config = dict(
    model='image classifier',
    targets=['main colour'],
    arch='resmlp',
    norm='layernorm',
    hidden_act='star_relu',
    parallel_block=False,
    width=192,
    loss='cross_entropy',
    learning_rate=0.0017,
    beta2=0.95,
    eps=1e-06,
    max_steps=14200,
    warmup_steps=420,
    weight_decay=0.1,
)
Rows from block 4, named by matrix and row number. Rows with one number belong to one neuron. Each number is 128 + 32 x the weight over its row's rms, rounded and kept within 0 to 255. All counts start at 0. Numbers have three digits each.
# fc1: MLP up (model.blocks.4.mlp.fc1.weight, 768x192), inputs 96-191
# fc2: MLP down (model.blocks.4.mlp.fc2.weight, 192x768, transposed), outputs 96-191
fc1.62:120088057089143087100130165116187116150101107150135099126078115108111155089169157115137139059129149074079106137096145107085141169166125203172099122105115123102167118139160153148106124064127155145047086119161139180112146210125083132110145092140163138118153131083103155149160165160124122136
fc1.63:125113035173100162092090067127108144112106102136168164159166143164145135108155116120174126081092161126115104149159144128068108101159137143085137147100139150150117181120149065154125120087099105154116132100101083135108127116065098101172081167107083163145153209214103106136151156094072125106
fc1.64:130089094165132159091155142156114142093154161112143152128138186182154091146165115139099156140090096137186136161125122167138123125151132116087105208146159134161113129153144118141105108135200132142139142133156116150081122085125060113065184150143096151160164082162134107124164103084192072132
fc1.65:109100151078130089112142107182130115078177116118071145119157077099108088170074112081140142154100099120130131085107136140085101072174127165106206121111114110167178110118097175094141126087172090122078108128101158083092132189053115080168130123159088077181146147175103105125149103092183168149
fc1.66:113116143117125112156167091075152139146154104184095185128092134150149108082120080111130171120134101194184103100168064152118160142143137132048093137129132196160093160102173125115113088137103142128172120078064134159082107173123142173118111136183105151212160087142096130123108141092032087127
fc1.67:143210136092186130165097102157098106114051080150119100116139115087116112116082179101127112085078167114116149116177158156116108132145173156155094129134140120096117115092167107116107125087125183146109089097191089077127125177123096144181117155121146180064087164101138161172187170143066089098
fc1.68:130145158148188131143119197059090169138094098079173157099077107153163137165114115106091075141161122140123115172125086132136113117132109126146147086097174086098056139163185145159134162135145114146208193138111150150090149125140147134054103159111136146134076118109107136061164055129124132115
fc1.69:181152111146148185157108152158171120099103127164133208066165197139125117116132172126126114079123164126141117160160097131075088160146171089120087112134122136105156115139132140124142155133134167156086127104159133117119160122121071097100114163132162169114166133155118097102078146096066128063
fc1.70:176148149132141130150162141176174131122090166153094146180122127105076092140112117142105188167136109160064172132120085160133177122133146085154102070113166164133085115150100107161149075138192143117106139073132116125163156071051132144106118146151127083114154147117129123129099147096143073134
fc1.71:127145096187091153075140125136129123153109142138065184104178101060113097132108131151130121111079145151078134093128096165066183175158182118119130109189142183098152110109091078173139114116118131165119071098101127079126152174132084129177069096117120127127131151116148144120122112123058154105
fc1.72:171108069093178136164166107077229086123129132138202154113056157203132117133150117100151114052151178157155094170103113118136090149169126116072155124117130124132151141140151136074147161107140139149154172125179166066119124105162083109142103139100074170082137112144153112103131142112096123119
fc1.73:095119119154071137155118060155164109181122110169131101129143120152139128122078101143158172109129134117155083111148115163125078062123163159101134177125123112170147165086160101093119073119146135135115131060109149085168138169073152090134129095153150151126127094174137142188168148125106140145
fc1.74:145163161088105107146100159100085165135059099159165070148101163111162131152107140129152091037129162126143127196169111108164139098059089081168154125099114129103121191087110136087160164063112134139159155093101114136172120139147203094155070172113116078115074126136091173172144123089096193164
fc1.75:120167139167093118173141143120086166087157165174129116148111113135127113123090114066101178103079190115152143132124128133074105133152063130147087176134154080131120088142139108132134160119107138102070146073144160165189140127164130044111077126128120101166170122255121089119099096107145105094
fc1.76:124103134133088131155172093097188096181103191130155156156123145151136114149187117122097138120124141103174148166131029119110146130140180131136123186160165147134151109190131178137103126119129165121135131075164125073108126134095039105089089093079194204126177158119142130188137100113088116109
fc1.77:135159106184131142125107089112104132087160189091118133138096127121158126094183147136136084158081084147161146150112098127091203097074134099111143149153146157151102124171068147120142128142134107196131106113178156168171200161118123154167150116083138133141124075125110113135042103147145115096
fc1.78:111064135187121151085172143109135137133117157100117099193150067124142127170064095128165154118133134100128133158134141140110128140110120100072150160104115118122127121090120090178149104132064142139136080128046107199117109091105103096153087082073118112096088167175141155152162125131112160154
fc1.79:144163207175202166166070105146146111097147126098119148136109101193083085146112134100041118166086103176185157067104169155149139063097141149133141109139100088110141108110117119128127134138111059161139166128106113135095154140128077125090128132119135083139127145186127129147181129097242129088
fc1.80:120178145102180135120165107095132094155133120108160120161159119118113164120142085101103113130138154170150099111120124102175092197121102173147169138159118104082144114087145070138142149117122053132161126136112122169113154127175141039100115166154152157159136147182106068128094158126149099132
fc1.81:156121165157112175145138179104132100108131125121147110169183146149160136061110120073127117143113122059090067163178084135099085051106135065125167060139191129131086154113161139157158153107165069094151111099180112087150138185113136149118120085089123123143094102118148107138177157158114143095
fc1.82:132168098109113126202116121121170142127161105179105122128101095164122082164123160163125077125130144141128171162092109158141136088074091145129142154132056108171153144110066096155090104152153136105120112195192122143147109135085147139114119200156176162109142127142130145139096136048122125132
fc1.83:118161081116132116147093146089130176199161136138076103151065158139081134175054097116160081097143148134123180109150086186098164162177093161093161077088131153135112089176168135165076149119121182127173089115147154118124120131092170064119067156123104174115166114159113141059111154102112101042
fc1.84:152171069138114141142173170115147118044108122121134190133113189155031110100147133110117119074156092145057109162074109136070174168152149119113131123151148135172063155161135085125134162066120111133115179159100095131135115133126087159151179065158067129131152149115154140105125132098109111087
fc1.85:109165124172156166142129069078143111106235119157083215108157135120093095110134109091128137138147121149104186120110150130149055118167177163141198147169164127168098095121116153110074135162114103099114150116117172106132142125119092182102104141087062141118086095171192142145174145142101077078
fc1.86:136125126104137194201117154162100078150090146136173164105163140109152086150216126133069118101104117116126110163124212160158102127117174106114154143151112130142180105122103124115116112161095187135142088147127134142117140098135117136070125106081099144144159131137118118099151133084161150110
fc1.87:137100109118134191098087101131160134087181118110128156168185133204113129065176123088123108140127114072112132104131160120112164129133103112104124130080094197123117112138105151113095141085113105125131192145142157135138224136145103135087142109069128117167093133180144129128185111107122166145
fc1.88:159059151109134084128081161178120111108082145142105197134138103153088117166132110196133090160139121144106072114189062158097155141172090151100091151107137110105102087158108117169137163125091148110089134149089123099122177129130169182065139142094131155119132135070079120140210164142116149113
fc1.89:145146075158150182124112055104124151086122154100099126155150136135090146088150110101112110143076129134075133144121138086135103028125094127119105189103185204119104125134105160088070147117165138107124121078168159151111183165160047118140152087145137177089177160112165110162172130143169139114
fc1.90:124195160152211114132143181128153166161111157094111123094094092131078103176088156096113119111138086129186116211120125127166139148099088151139122129196165110149090153120156056116124164129110105110123134114148087126131200129070123095115163167134043143129054130149084112161162096074155146103
fc1.91:125126154154122144170159132112190104122165117132116145160183153086159147097129070062150170124116096076136137105102150135158129111156108055147158130089102148114110168163078167154152129094082076169159167176127182057148104167146151095125064149088120166192178082156134074129081111112138192081
fc1.92:145105113100083107167068147119195109126184126148166093023108138166153087179174127142124153124163093157090115151157074127107073141073108137139103140080132134106054121105116107171143157116159134154152124140169101145104161139128137134052101122158098142169138148129113074065131125118147134145
fc1.93:152146136144097164092117103132088068109150133118108123120119099129157081179083142056133084096141124121207136101097117170114185071078124150124120143161162146141148149159133099166132102176130093161158129139108165136196126154073135107181095125157114044184141069178069138056115137110122143115
fc1.94:175099089085085115122084128151170127110076171143110099166097129170137110102119153108129080096162193115097153122125128164106139167150125163149171194194144107136077128126173149090126112096210138066072134063069115144146137160136098090131164143141106102090122173147152121094108130158071100132
fc1.95:173185117153115201110194148149213143098083123110132143126096123133051100069123112158140104091160108093104109145087105129140132105146175157122139148107115114115098077173144080127137086097116122133173119164122118112093166100163116123135161129078164193107119132107164191121139134101063132164
fc1.96:143111082138091124191127202127186106116126147168098158083089097153144114105138123140085215182104097086170153114125110146144109180104149150112140189145111131117081096172101086127141099121123161132129128130119141152097135111128087170114115136089101193130191109149166140136106132064081109119
fc1.97:149133123186165198155101059105146135147126171125154199133108157158102153043196137092147114117091129089148167138137114085127162120126082150127105104161135176099097115146131155143110115152079127128154124151093178076180113114121086117130080126049097140106048153183140098174148087162112140124
fc1.98:109124122135138130155140136111134084179120091111129122129127098137204080160141113147130169132106117124101159217112119159068152074129139090119113110133131144118133162122140070111170134116162126155155170155186116078114124100101058128171142097070108060097143151153122159172083121060169147097
fc1.99:147152184152181113157176107099196063075093150095145098086161155112146154129137141132122079127141092142181179151106097106146091150108160112128108181130149186102055130118158053122176117081078088136070112089150112135097142164123145093158142117082143141144117093153116158148087174158154109116
fc1.100:101181054104118133098133091158149085076106130196136094138151067081084088098177162134056180127091129135114111136128081149130120126135170132156124155123118100176098104097112165096159119149146128123056092129074120154122136211137122205093164071105126149089143139163146185146101066163117162136
fc1.101:195138108123117187115120069157127173136128183068162125116070130183128180077160105106107112128118170160163155149130161135155108110137111132078126186167168076068149110108102164130073115061148096194132157061075129120091151139065076096128085146102093127098110132142226165149120151117167134141
fc1.102:154115120133112150126133117132098152080083202141135087080085149176140132153093130140157147134132070174148155112110101128129094044170156142154128160156112098152139118112138156166141126092156137088114145100143077120072083169074118108087140171091137099127121164139104128120164129082136174204
fc1.103:137149162115122100140169117168131160116128141155130143128149165198149123118101101103122160165166078097140192158094136148130054110094126104139170122132107141111136095133146076130172090127127108211129111097100137181124166119091149114181133131124089198138121135143127156171114102083092145060
fc1.104:210146063121171156126103158135136117099094091120116131140120197108143110070162154128130177148129149160138086120165149149232152129139111088149103177124104137151113118080113122106103111041142119112067127145118116161142071152118116088065112176121177107071141132192156141123178191109115130056
fc1.105:148128146111111146141132097113134146128121098152188129075144203132091161171145119103065104108141130146122121168141111100128088154095128116199102121132149087100093123124124088175134155118078142106122101053078112150183149164155115071064166134155119138104094149127063145112179121144176162132
fc1.106:131146117100099152098107162105130081160118063135166110141095109162137124109122075130135170118087164085079147185104147151151069128134139092141159104129141137111152149082127166179110117118117197148063170112102130094195144107075107110133140157134080079095093143183140162126126111048168135102
fc1.107:108124142143145130125174107159140161114085169149147180132173122137147119128203135134117090142115176132183109138096143164122193178139139074149147174107150160147074092153108121151143075073130125155110112154095149180113142107137149114104123102105126151125191115144097135103088077074166129143
fc1.108:113120146137086124143106086078162148110143147117108083059133123110118095209131165107110096162128125156076178102140126179061111141103142142117196127069140095182189087133064134152111181070121149166106111083106159118117130189130112065129159107183176142117151091101096123107085123130198100150
fc1.109:141139136205123178169116083086121152130157096118112145092119195175068140147107150130112083136094125168133193132134086095106101107144134163153057141139126089157141150099107175109109112097144158109118151091091114150153163141144121118172110132097096124190122126157093193099154164071102123104
fc1.110:106097126125078180162212150077176122109159128153157116082149154162076156104104150107162139103113160070139128158142144141147092132138140165092179112168181144212105080112109077072096102117076097142092107131123119106058139201157134161149179106154122127147125127100143170084147121145056137161
fc1.111:151137136127127142176103112120171133096188119158118177164098127153159137125162102119150180157126112129139188141133123115112087116137070112072149149099119132099161044155094112191096136174156118137055120135173119128103129089049070121053117131135095095118156131174186063127071111120187134126
fc1.112:120133133134070113116125161136109131106153164220157181073146154104193093171145071096170225131115181133121101176178116106132166125152064130100155105057126078130096136108072138144091146083095117104153175166115199148115106123151129140105080121116090045146116062146140085148097083142087179123
fc1.113:119123147178132090124067105170118108120128197123144170044119107120111097105158179227133112077178118179144071093138106126126178087155062163096112142122120179139079084098158163134114115176132171117109164081145142148139136110154070124129128148077134166085180171090121154115131147155158119142
fc1.114:131136088131131161169167147123112065110081172134088154130089033108166087158075109151158098150092121112161083131145112098135192081178081121078106156113132104075110155122129097115118098136127130110109141137130153118147150146153124151128101210109091135143114105161147137213165150113167161145
fc1.115:136092085103166148149170186140169131080105122112170086141153150123117140134089098109139191134126104151108067182102126159144155144107136113130150171099155153225044177166117144119133072100165062116141121120156063147138135143134140154102178138129126142130103081166117130128137064119071144109
fc1.116:129109224146123147148060118109110085122119131132098113166168102160166154112090128126128039113153110136102137096154134151112118125144143153105110163121184127148066057118137170135149154124093124099166141110144075066130198137072131106120137106138073142182093158180117119175180113180105123127
fc1.117:170124047103101220116172116092117126135107135102115144143163136067145159146120164139130070082086202155130157173083108171148147205149149108136106094163224195096169110132102140154157147110095103146116141115109117170160166108104160133113132110143052139164136113118138130172163152096135152086
fc1.118:139156179154157129145093118143163113176081156118170156030091134148123102103200161165110089135174136150144138196105124173060139157180121122176116086150095154113054147139142086155073138105124145160123121035089181142146173138097145078113150141096108098116134108128082120116134108087158111163
fc1.119:152164113152127110118097163064121113161118125134133146131091093108166184128196164162171103098149110143122129148179135126172089146132142147104091148139140160184105073151165064122074099156132168117129086151219117088106101150064135154108109169195124182121153110098132066101171136082159086146
fc1.120:128195169160145175180124112123147097171130121084174176088170141094149158115184096069104111054133147125096111224145099136117167170123135097127148158072149111134074116132064109143055145142115125119157111104141118112136158136156122157102114176054142117133114127124125161165152111145107147080
fc1.121:152160135146144083127127095114105136102173172154063097147109099119158114109130146144143128090151162126162182084137101125130152119109116126160225150097139160179074163151120145065124161124080108137115094110105122166130133222149128154144060088147142118162136141150138104119120096127073157105
fc1.122:154150104134165138134138128120175159173115077124120125103088098128053135111069134075119149096121152158075088136129133107085128107130110125182075162138127082127085155110188140125095150084128169156121063071115126162119134162147157176154105180157158181146080144121141156140116081108095109139
fc1.123:128165086180156162145091084123123087094041146200138131098142147093107093138173170110154077095132134120128137102192097169084166136185112149093074137128144128079147053127140153164116169137129105128140145105106170105131121112118091091126099079157135100096126147116104103103100149139116180069
fc1.124:143147139193164179131111154168146123106091102080109100098153155115158127173148159126116095139162092149123166130140124173136139062157174093137094164130129155188065092094078076150162091075196143134059156085092097117157151183135111093063144123128105169199097157137126161091158128063155177130
fc1.125:077143186145135111180178171112166095163147121127070113147111145146093162129072146101138080116164056151130197186134152148142087049086155127119177182138118087185102104103113152082144113120101099148157151146175111061127159113064148136143141116176096163166100118166143143119160089073084104109
fc1.126:120117114123142101110130167180183081146097078217164177166154096198147115116179105119051139116110161147118171102156087161110134137124157066158074157129113157109120110121105146106118102110202134142159157106175210096112157164163138146118159119133153167188165078137112164117091084100091146091
fc1.127:070144131162155156192125090105147139172164136135114100129145134114101120123142100123198143096178136134127136085177151086117110091122063113155055171177122144160144113074131077139088121132160150121062126108125161061178104177098097136137083140145125144132109124123140143094073141157083137104
fc1.128:137154157124185131124145089138117040096117106128090119148110230159097173142131143130123124120076106174101157168120095148159074074141156125096095145102195128145125128180148192120074140130153124122160149103165128112117143083053081111127154192154129168111160112137099136156173128028144066123
fc1.129:169150146148149085075153118133106135152098171191148121091087077130139161136112149136169120142148112111154131108146104091185152122132129139095120154123114115111083147119165129105181106179133157116108155186144142168110167149108143105141096125136089139137153160128160130165111107121100182127
fc2.62:159154096190150122114139136125046061151137097137157094159129117138102064102098059134117093119126104050111100074187147116067082154109142129116138089125064119139138150100144086129159131182106120156182120146079101051186149187115160093115099113206100146093140180107088124116146195143109122104
fc2.63:082115150117141132166120122161134172127124123129083098086141119091109149159126138120159096067153161201132083120138106072109173165153076074149184113119170116093128131129130143077150100161194105051127161152170170169143128145187113196153162118138173120118112078117124052084111171109114168127
fc2.64:105167085111119124136108156115133115124114137142094128139131187076141134111152148117147104143133091117109136059140135138180099138132071120153119108152094087141177138105143095154165180131041107162139065174030110125140160130106129100125092170120099184208077120135112122096169135156133187127
fc2.65:075134095145099109128148170142144098063054153164129081131098136151098147136189164188044112086150143094167120146152068104178163134104161122124129165152123152072132123158121138090144101140123168116143124146113101176158124109204105134096144105071173099143113152115118170144137127098170122169
fc2.66:160137175141086149164116150146128149148080112154105142104141144123166116153132069107100117148099149133096096185181060112095095110124165113095102084084124122111105104108110201107175099169159132166142148096086145085165076098115149151133112123137156109079135144102083143134141149130111156137
fc2.67:161091092143113108079139165163124109142117121078172099124074136165169185092194118159119102141143145077123135119207149125134117189109117137046127125173088133121155088096077083147114138119084167193099131132091158158171155165131132136135146118148126129109080153061089129093116176100204156117
fc2.68:133087104146096141095130160130177074162088116124043138120169123138171110158142147072206137099186162148171081104124057131130151190145137117138140171107163108089127090149126150109183139159112166088105128085112182174135114162117132122068145157156160059148146088153116105111172125112106124149
fc2.69:080173125135157157149206134169147140156144117124075152136091080112108157138126133133107101165155146094156101154158122090194177083117085172115127195134111064092119086162091134134055149126098187053143181179121147112179168096137121172145145099118129149148121075153158078151148115149159156135
fc2.70:138114166160138153131156176098132119166058117119087162066109130121126145134167197135109158133173145140108143037147116123143150185153102161158086156133118100085193067117131176157105147172128155101082141101083131106162194183113072128038117134138144106166096102087097100157177193096184130124
fc2.71:120194077116160119178129101110138138122164078144158149154113176176119139122111102106131056098115122149091109133070174174130098135124084148148196121108131091138092128133145072123084152146070081114118172117126120086121147114126135132201164165120080176127148123168158118113151074155134119101
fc2.72:090142178152109111137083095173139132140179122129138116094142101092216153119111135113147114193124125115136133104096116121126134155168139080174174140131177120147134176106182119151136177133128097089121103069165156130123161182100136162180137106151108109205109083138186126153119094085079197134
fc2.73:129078152118144088138142144158169161150022136123152119050119068120144170160151176112157098107109153148105138090135117139116156146175137074139102118130144149082151146167131141076152121137165155132124174094174187158122146138173144167124122183175152131120093122035083129115120142136086050162
fc2.74:129121126127111166097141177160083102073150172129138115125097126180099119075108155182072046161118155114172151093141108149155119171106098104077133125159144130131145076135129146116146176145153133098086148116078066149131096070127105081116089137136117069179172152136155171126078131126194079160
fc2.75:140138041077165132081110072166155127178135121109111132108085081171144130089146114148197141112121101166126110126109119111139147214199153143108094132126157094135105112144118090092121183098097140125130096102119116099141170090094128145144144121137160084123176180134131149113136051133095140143
fc2.76:120109167108163160111145153122127092090102117117106053142157109071124143179154127161082127118180151091126130094141155144181152134104123131120078150152103143104148182109159128056197085149109120090093124213117168149146115134160162099105161128146136099104089085083118134091089128095131137100
fc2.77:117110119113093198092120114127085118163094101062134149172101124053135090088159173154159155102133108179173081143119142146139158171129162175131119142149113117125146132102046156112133121086119179124147116089116097090121106119173105138112165120152141086055173158108203168115145141116132140168
fc2.78:128182145157185072172040086209115144121139140137163099171120102159167093088131155190143108144073113149164113084124172126146143147119110113149107162181120142158110140119113144140107155088151084125158129152139122126136146197150141111135124149090135148068167097147162104151077132098185114179
fc2.79:148117178109099093168142144184120173129068131124172114169046171128128141126118134152130104145113096100085155132126135174102102084124079092126118097073085175126040170105139129114154138101135131151129174084121126054122109122162158139134151138117079140147165158110102134141186092148074163088
fc2.80:135093128151159154142129163101113132137137126093153157162160126091141096058128128114134145103102104095154136128108154110091121122160157070129148051056114127157094194094162139214153131127127100149164134085128063140077201131112107183123165136079120140186109192148179140116128107064089186130
fc2.81:193118098136135079127032103161127176178143110148197136094145127215157110072056094120130116150051152106110062123110135122106111084101097127103127079082133142196120139121160173133135130131139146120137087114073073095092144161100156179161096140123129123151133185158104080104071110106144116110
fc2.82:124141090147156158149089122103109164116165112162123125076159165158157065103102140123139150135061141154140062113081162172165137108152128132143077102080165109138090123082121119183125122116096112122150058089088055148104140107126144134115144112147132155165152144209173125092112088149128162106
fc2.83:140138099117061112065082175100186073162112156118137140129094141130147097166111136144159103128124102159137137127119111156146102133118168138139136148135192165162155077132086119092156158059094126179162107142100113151139123119110152073104053188148116078116158118166126133114182099105121136155
fc2.84:115086115153122128107092100081138161185114147064159178177087097113128170137190143131165172107111085100171191203148124096071131139138151135107140131184142133098153185181097132109107131094135146196121123116179168092079139111139092111123114172119153194136138142082110135089086132107133076128
fc2.85:102150156187153107164087093162081155083109128119162127161127153120140114134185144184085145126144188116115122111170164080109162074125135144129143097141098134115109131113119101074091097109160111165218044167139133148126154092131072125126196091102134144106119122101173149114113127078151162151
fc2.86:117183168101098114134166136151144094176091120147107201177120172054136116193099183087093109059097144152133194189077153230068102115142144127140177104088150114125119110176126155154098125125106107142157120147131181140138156059123144107106089120089095143117146056150136119154162173132126104068
fc2.87:110087232102120078125124162105143113136082084130117119116098097119167104168154158204169151080161102147143160173116112107130135106146132105144146149156138145075122254151192085112171094162141114103079140140163199092129125131129169126115122172153107101132138085168129128144094148049137066107
fc2.88:134121138107164151104185170082131148136165123133130111084131099082088137095126154109115120103136166072102170076096176169114121080150181106184129104135134115110139123134204140118149221110094124117110119077109120121128179117121194144109103100150091124218114108147161104099098122159155079111
fc2.89:153084105134060128127142171081187129157111128062171121121099160092130142107151190069165154095061085155165135148125104125110134198105114132162150143122171142105162179156070114152112155112130146160106097161118092161060113142126107133156105167103130137159116158088145191107178114142120116133
fc2.90:117137106107169122136131158133120125100132189189131124121155179139171132102122096166144108061166192148079108127082192160109132106144167149127092110111153154115121131061154097083117096133099119116122059106079085164134116087126171125111145139098143167162137107117116106123138142196109127129
fc2.91:088150111181142091113139122137125163140123128165096133044159094092137130176099105114132155101170200158109102075135111143124118105147160109092105109067145106134103078136142150116144129197108168109140087144101143106148106139112188112110049135115183095081137113071075054095157165123166135126
fc2.92:074115093137124147170111059166148189135173093078136143174145129118091132104133188137128183129095134174186082173092128113110184139112106138163151147175119129141104143156111130122033116087143121132111088141119118114092110114154071196236220122109172090108125149146215159130158085118087149147
fc2.93:131144107117065148064113107159112103162150128153115138194075098153122119143130113119103183159165070093172128118152099126159080143119098161154180134128112077122147096140082124120144172097122155136150147135132146121151154081113141080092116098181092164051136143174125183203167137098123165127
fc2.94:155146114103134130160098127093114155108114138176137114134184139146161096120112069117087136123153140112090151100114157147134102091157136082126133044065062116136147186113165133096174083191167111143169056158128140163125139143147144113121107085123118134157133129127090139100113168131140149083
fc2.95:151068140093098152121149152135196154197154121098136144168109130150088207154173160113149114141133121119121185171160077110052114099132153112088146138140183095141172113160113154102140142124136147138107143109164149075129131114094098153112110152155118178162154165102107127150122155111146056088
fc2.96:166065161175087166165134157110128132113136187101144141113105176186068135131101128137112129168113137102149069138163097098081112103087119159134115105164125150117181134143163147055099074171169170083111124115110149073153110115137121122100118080174167160153117122109088165113162192128174065100
fc2.97:084193145113168110105108113099105187083159095149155101148153171107150109116157112148089112095115131116133115129150173068221119157142115105153158101124088160155136158065140113071097096154140138080139108134145098173139120163134168112129149158158113145081107151138172170084090139072130131123
fc2.98:096079185137084130120195149088136083129083128117172158153094179105192107141146193097132153139093121116206153117065134113073119164135154143157126087190128113081165172142144149196156179143103138107121171117112142148127097132176126086106111144135109146137089087093151194140148162152173095111
fc2.99:115090137186123177118099111145189187173119091097110145101155111126146116123148120112183129159092159164143145125090091091152100087159186080117092117049173102129075117146132147157164151139143137141176131083119115044090147117150131147149153126118117162147120153164134066060166099164079158110
fc2.100:130160166172113093136114191067102110109140186091130113120093197162147135086176140127142071172158118090126135078153189111161147104113131130098140118170149186126181098050150105142118129131115170176147106151109105147176122141098097071128057104109096138123089125119127121171167167068150155139
fc2.101:115097147084129201162098102130199129111088079085119118085161121124161086131103118155145083102147112190128086118133071160136175126189133085103156118135135165132105194124124131119149115139165091160114173081147124135065095136194144140161156136093137114176104156171147108158157085123134220134
fc2.102:127077139125153142143130074148123138165165162112111121059150071076150085144116083147167151114144183206080067104095148189099188185174147105115094096115111184161133093090094107123087093134155153076162139135112135091115094133146147124116130143131175168084132106102123073135113130118133088165
fc2.103:145054130166076169161159164060141143154122144110115163066092118082151141117147166088132126133123111216159191152086105102118118185167138151109118126147177134124149142135095149184127176158144121120127140056128125132102136148124099133127112179152137216140146127147152199120076161133137063145
fc2.104:101108135087173164152120125133088170081183090114173117099174163133151134060116150166129054146171152148103105145107203124075168141130091123167137076175112136156165141050125136151064153107090095152135100112105100161101160107152103194137197141065103103188108135138163147163121115164167139141
fc2.105:155110113138106173157119099123145165133109137081093125193097122159078040083121157115117177132097115064151121145132094118049129123135114127138144156169150109163137081109136134130144145081114153207077166058129083115131133142165091101204164113130139138154139184184150168141188098180076157114
fc2.106:175071129215154182116142176101108084185127171100180160104096110148135146088160177062092163142106056078200100105093117100089082126106166153120150134123153100128108166153113134137207169126101059142156170140135064136111151120148129083111121084154088151119113180180149143146124108146119080108
fc2.107:119118104130177095149111072139160158105147162099139133146122191149112179092156156087115098068159053107188148079139159117180117173096104181134187097130076117133058099149107130135127180158104146132172137114138108113110164142107109135114170145194096184115136166088170130089110091160166116148
fc2.108:104171141083171112152133091187102168140116109117149106161117113090156077126147111144116134084106117131130091188122126113135113070135130110165104111094088113147073188169199077093116138122141161086161169157185144136143143083167154127136171113114131140071073130158138121148122088163123113091
fc2.109:104178105141167166118129131163079121140141103112044097117100126060159116125143065150179122149098165155132088141163107067187153141182149065147127185130114069120105148081111109140107129134097133073134127140149125101149100127151132164154127186114125132139090124144147124132179108112093206174
fc2.110:145086083129105112096108087101139186124158144098108116144087107168130163123142149149096070161102081131223119115136075084191137126105167121144107192143124138093107103182167067091116127146160150114141152142124105115139140147160124138177122148141162123134145162132167134072150056103100131158
fc2.111:115137064131180081108150170170156174159160090095151109062106154127118161079122107130087157136112132071084117205124155107125130114139160127162143134190095120111086150133119159065089164130100140129145114121107130090126146147157163184202114112148090148119091152153114082138115126123118147127
fc2.112:146094146088126162120107128064183070196146076103167151149064141100131142123131132100138134126169084150090094144050150143119118109080205206151148100147129156127112170169117112132107143037113123194123126068148129171094141155094113163130124129110125151134104108129143138148145100169148098085
fc2.113:186138103133097104116110180066158120166116114159109197144115117089107198135134157116081180132097139162041188147109163193135134188170133090097150116094142086157182093119153203121123135147092149140118135067083151130145189096093111123109090085190095131161142079111142100104107166140117096126
fc2.114:110071165064092169138077163136115175107159150160089092125146143173078139125127161109132129182155148116106149105199091091131158135080114190126130154177150133137177110123073125102111078158150174149116094147093147143148033142093065165148107139117175129155124126087100126149151143127071109141
fc2.115:113139135178165099139105132118092137146123147149131125101168104127158105125104102136148107177132149096084147063121160097100136099168107096126094114143132079090124152099139121150133175147076144108132092183098124126125177146120175159136157135147146147198054110133091063116115175098175130089
fc2.116:082136150094119071176122090177123155129119117116118126127150148060137118172090131180140121163097087139139127136071155173129132062183118111184148108195149049115084187135139090158125122142084112080085108139163144165076118086133204160128195117064074091108149102150138147159116111141128141149
fc2.117:119074117145131096187108130145161128157130128100117174082129128159160143096111167136175116104103087190147076143138105119133142161121062170176177074097068114091109118154104105122092145155142118148150182072137123135107164138102114214173190127206146100152167141119151116083156133117077134127
fc2.118:161153072134099144146095127136105207120126136119124143124087092128046150132124143171101108167128115117091149116161147148137126137090068160087163128176142114172158086125071169052089134137101150140112101145040104107149175126146143154156084085129151088089124148087116086130181163104126126137
fc2.119:141119120158134132120159065069146143083120130108137126096131130181129088115172097157097162167153163150157092127107114142128166155139151134112095132159154158129094123116131170181141109148111096127138166125054096124127059166145102102077140114071179165157098167162108167154087079177192165149
fc2.120:172141119128119151166146087172111122125184111139161141138111182147098080120093084174118103128153112127146090162144114143070143066118119098132167155103092123173084162150089170092101075094185132148133061160191153140105119093136160135155172082042130090121172117109145138115169118101106176110
fc2.121:111166106137128153092142187140097072121134090101125118164040231097147158137171154079110148113136100119129098158107151174105163168107128125101136142156150063110149148128143087100092175113088076196184111195138142137128104065171130104142117111102120111121105108131150123155175104131163133147
fc2.122:147097139178173113160149154126119119156149094102208128118078129132110104101151089128087149126140066037102141111173168109155098143130114105105172091081099123155122128112144077119188163160139131127103146143109124084162173115157172115127137142144080145127060193088134112101154146132161153121
fc2.123:113147166156107149184137168088130098108129126146084132152109183064104135136152159102045086108149147111152166101106167162166089135134147116155144098125075090130174100128155112105105205140081081147170091164129142167137126085101146091099098141134118137137131077104167162104171164113190116137
fc2.124:091172168122164110117172126128144132093147146121108079109148143128192102122127083111125151083111191179135092111101145137144168120139158096131107137141205120133103107110121128111104124087097109086165086169141137123141110125132166120099133158021189120152098082168146096155116087154144072141
fc2.125:135095121111204141171100107112077119095110145133089125081143127092135119065146131134150156099115123111099112086124151141091164153176115122080063100137155160135127143084137170157163115126092135100098065087101104125135135124172124133166150127118108097143183177129128092056085122182113105137
fc2.126:106139134201135138165122161110079120134138179104106114143081129105135114118081095126130127099115089173162108080113174147194162179097112127095148095144132147127128120077143157127155153101090098093124117132096068131129125101134153084181087116120091126111127120160180136117122125104191124173
fc2.127:147058168107110104128143166173174165192116099137137175075131134147172203149151176109155172167095148135132103119114084104127126143128097184166131122158060091074131091212083179159139139170140165116112172148117157091093136176151077152056131197102175068103141100064124110130110143098153123118
fc2.128:109109148182120110123169126062152140132151155106113074110186094124202107110140116091120165130101155143176158112090101114137136121150182095167143100124195152110109156115162129186144174116123120131131123128102099080081140130122138113115135152066142169191075157193159171186041049158135146141
fc2.129:119191186083127070163162122150091181073095130184115119111163101133152070134087145154101105136131174123031110106131154130175150057123092173125148095089130127122117103138144114084092120166139184093169128147064148099184123143144151140108118134113137139095142057130120112127107130168189111147